Weights of a small contrastive image-text model: 5.0 epochs.
Rows from block 11 of the image encoder of a small contrastive image-text model, named by matrix and row number. Rows with one number belong to one channel. Each number is 500 + 40 x the weight over its row's rms, rounded and kept within 0 to 999. All counts start at 0. Numbers have three digits each. After the name is the row's rms in percent of the matrix's.
After each channel's rows are labels from the 100 images, of 14976, where the channel reaches its highest value: "lies over" is the class under the peak. Only what is clearly more common there than usual is listed. The data: rosettes with rotational symmetry.
# convs1: 3x3 conv (encoder.blocks.11.convs.1.weight, 128x128x3x3, each kernel summed), inputs 64-127
# convs2: expand pointwise conv (encoder.blocks.11.convs.2.weight, 512x128x1x1, transposed), outputs 57-113

convs1.50 084:468509515465503488520536435523520539532457507494540502527474377550476537490476530478486565454523463464489498469572465421509528517526457524514517612494450498540520515585527444535552493549526468
convs2.50 103:431413479597580499440445500440498473501507506445514489513533482443482494470532486601523500545473507523462527451512517468459457512494500512493515495510556501480434473551490
lies over: rosette

convs1.119 109:499553471414480557508520438497524483460500460434554590514501431560450567497513484501535496492500522521486449516490473451510417525536578504545498561492557563502482553529530528458537490467437484
convs2.119 101:517517505479480601535463519476542485473541488460526511549454533476540480515490477567572490501518515451521541590468508498552459478506472567533443543495530550503512495515487
lies over: rosette

convs1.65 100:497505511558517517599498504496502454475476421475445511559493544430524540509471486541477512534493473501493492562511462483530456527450542501557490541555519491516503521534475466490474483486476553
convs2.65 099:459492509508471563522449471533454482459506414538512482450479491484471483559518487455478531515484549486494474544506464548496479527544496507525438560449498507541450544472481
lies over: backdrop

convs1.12 109:563518465498495460484561570490494406566528539481540512562433527542552556458487530518515429510495498502498572480497470519497538501515504539486486483530523472542466450518492499518434484557492483
convs2.12 106:485522494486499416465526525523511509524454468580432477456428522449519523440477579475532479508458464474533509533507562559455523477549486471500456503472445466527423572519410
lies over: rosette

convs1.40 091:513534526467509510498602483526547467508479518456581504509483426507444465498567524395499473444500517511443488527488476543478504499532479464499491511460536535524478489539502471476581480476410513
convs2.40 096:512484510448476466481502533529486482599448535513531595548508557529449477405560510541458416490492557480467543508480469452467525487507491487501494528515608499516488514467439
lies over: rosette

convs1.46 104:531624460514525469522420523474494512537568558447526556515480498545478514513518481509458556433516513535506506510453422518514514504542448568555522489590537470492498521541537488464550529565516497
convs2.46 097:499511598534512444601477530532493514545487441503530446488530465517498491523508511523450469489573481510497457513452464472540474594501561470475489501538480526474572510496441
lies over: rosette

convs1.14 107:500485417504559556462537440524523449528458439496470470420544494505472502491404476490440509545528440498480508485566411395532517489439459482457506484457540506465523482540443524495562463492404557
convs2.14 100:460573430553482510512481421488532442469451470491512507572507441486453544518536477584476483499481511495491455455495491483490484532492471468519514463560571483584512483537512
lies over: rosette

convs1.13 104:482493507496512498487542479500504586497496541545572551449540546461527491482527519491566473578601484518502526600471506530564534504497535476555486526466542471473519487523512502433483537524485562
convs2.13 105:536501472571546572505467540457466483524528469512504474493575500508469510438503492480530517489520543551511576464514426478444470500486424454507549515469553510493467536427459
lies over: rosette

convs1.2 105:485476542537458475598455513408473438511508500442522513489530529468478486530508502460490449508529467553455494506472469506500481425493512491491456424489552448522564474453532498542529546553475465
convs2.2 095:516512522425497447515479510504452448471513524474417590473529498496480521547488504560495463487445542461486464532434562491479483532572437477546508494475509512575446537493491
lies over: backdrop

convs1.74 097:572529428473532439420515484499527439502472584438488508522488501560532542506481559567512499469509491507517524543528502452542561502528463524536520511467457512622555521483520577526419460503456533
convs2.74 103:465549448565529524473481520564499530455442550557423499548484496454460538513507565552462520491537546482505457460507506583436527476533505454440508437478470556440457521462485
lies over: rosette

convs1.57 088:458515489449498547540490547499418565501516489408589440499554494487539455531492502465451460466401501534520546517548481445494566475471499525545446455491503449456457598539501531498535527522504517
convs2.57 106:446500431451492558493504448548516436521520514552471444505407441520497482522471560483497545465507511507544465476544506514500509445499493475478433423471496487481517470456520
lies over: rosette

convs1.0 109:506498489477486532492426489471521470435501487445614503498475457492526477529533485406456532543428460491588455451555501462475542554504470496571496503561396535503511524546562478503515516586503528
convs2.0 101:543497511460539481506513510481497517495440473489494528483522501487512438569577501450538486543425497571504502513469609526492565522558525480502496550465423454532512471558501
lies over: rosette

convs1.89 098:550481441519554504508528511467543477423564461508570505494546463487534464492544521508492547506478514551474503525534439515462511577440545574537528520529460580493503574529514579529494514510477491
convs2.89 101:527495480551514554511475471483587534526526498470524470511528557475547536500479574496587508522499540511538475489463574450407432511502475516490423504555501538474524535548463
lies over: rosette

convs1.18 108:534519536490508500523497439487495484456503527498514485451505450466434485508574515479535510517518469494479513531554467484534520530545433483505505494477454550588502485481468499514495555511481491
convs2.18 095:485487513439527538519488512457507473450469552470488580429492489569550495500482448466551419510475460507530474513497485485405530539465477521495525519481454438460521528438481
lies over: rosette

convs1.87 116:424551542507441527486444491495484538524476472487462454453555478491535487423483521473488551467463532469530524519504538474496435489466396428642430463497563469486507513491515512465501494464512512
convs2.87 099:513561575514527478480528543467453504459512565529475439460419477398480565482498472515451540423508485467540522506407418461393504483457511487500437513505485480537436490501435
lies over: backdrop

convs1.118 090:525466509508461500505512508515574467438470572510536482483477495523494487510505531462441533498486496460506472520435555518569514403511484508486460468461479575589559506460523490515554494487533459
convs2.118 100:506514531442520478530487499496591564520531504507516445535515508478498490496462497528518516520483471498485505485519503484540549500448498599522529492496510532429529517471526
lies over: rosette

convs1.104 101:514474479482503517513503462549476545502576506487467517482513487484596518475424511468498522445500554464509459507461590528475523444466463444477585573506479499470526475459531532473468502454480385
convs2.104 094:549495501562481533570468480503531463545373547489516555488465483494453487512555508552461466468474455488461463506487440491539472509488484513455505524498452589492499511460570
lies over: rosette

convs1.67 102:446482519484528552555553544542540364478498496471473442529524429497527561429496458484496525582519472457481514490502522601526395501518472529452483503520499518518546493463500509490517519486490459
convs2.67 104:548492500506506511482528549472473499494482445511503466549431471573505517489493548432503428435479489569515536494522530480500489510529479535528547473477494463451479508466441
lies over: backdrop

convs1.113 110:519465523520509366512567465490490408459541434500483510458458505499516508490455523512512479473436489516439610532477499512525561556520494481472466515505503529494503505489459581445599496493505439
convs2.113 095:530513492554522487573476406474473470499451534537517479464565447478477540469473465484446496422486573498517524542512515567436492508535488547465505471584499521460505467538542
lies over: rosette

convs1.109 100:502502491512514504513467494468466446542466545460527544436476550466477454509440460474495471483473434533484503472529533512554510490511457501534457527486530506472429541452508389402473527476503493
convs2.109 101:467590502510470432505543434436550477551497445468505527493509541506455446508489532526486419558526520533510525526568497485436456479572468495485416479512495499522516457519401
lies over: backdrop

convs1.41 098:440577525504487463499529490533580578484469531467514532487531517553417534504529448461512557486489566547473479448471473520499496419463495448458505488476490480525429497456514519467467518534547466
convs2.41 103:461426512507480525477422588495522510455530546472504436519539547479437489480532511550465573501455492469497509416503466432497478449534522480474478605544454483469495463500425
lies over: rosette

convs1.47 098:529533465460562519458533560528484518536499545467572531569638454490476486504544521504537486470487484497558450526485460450529510531496566510570465511486513581507548527499498451527509580480471441
convs2.47 098:552517525499607549516501510483508486485434489569492447494513484490487482472540453508549504506499450494551505460505482495562439495512461516475507512499522431556483394452502
lies over: rosette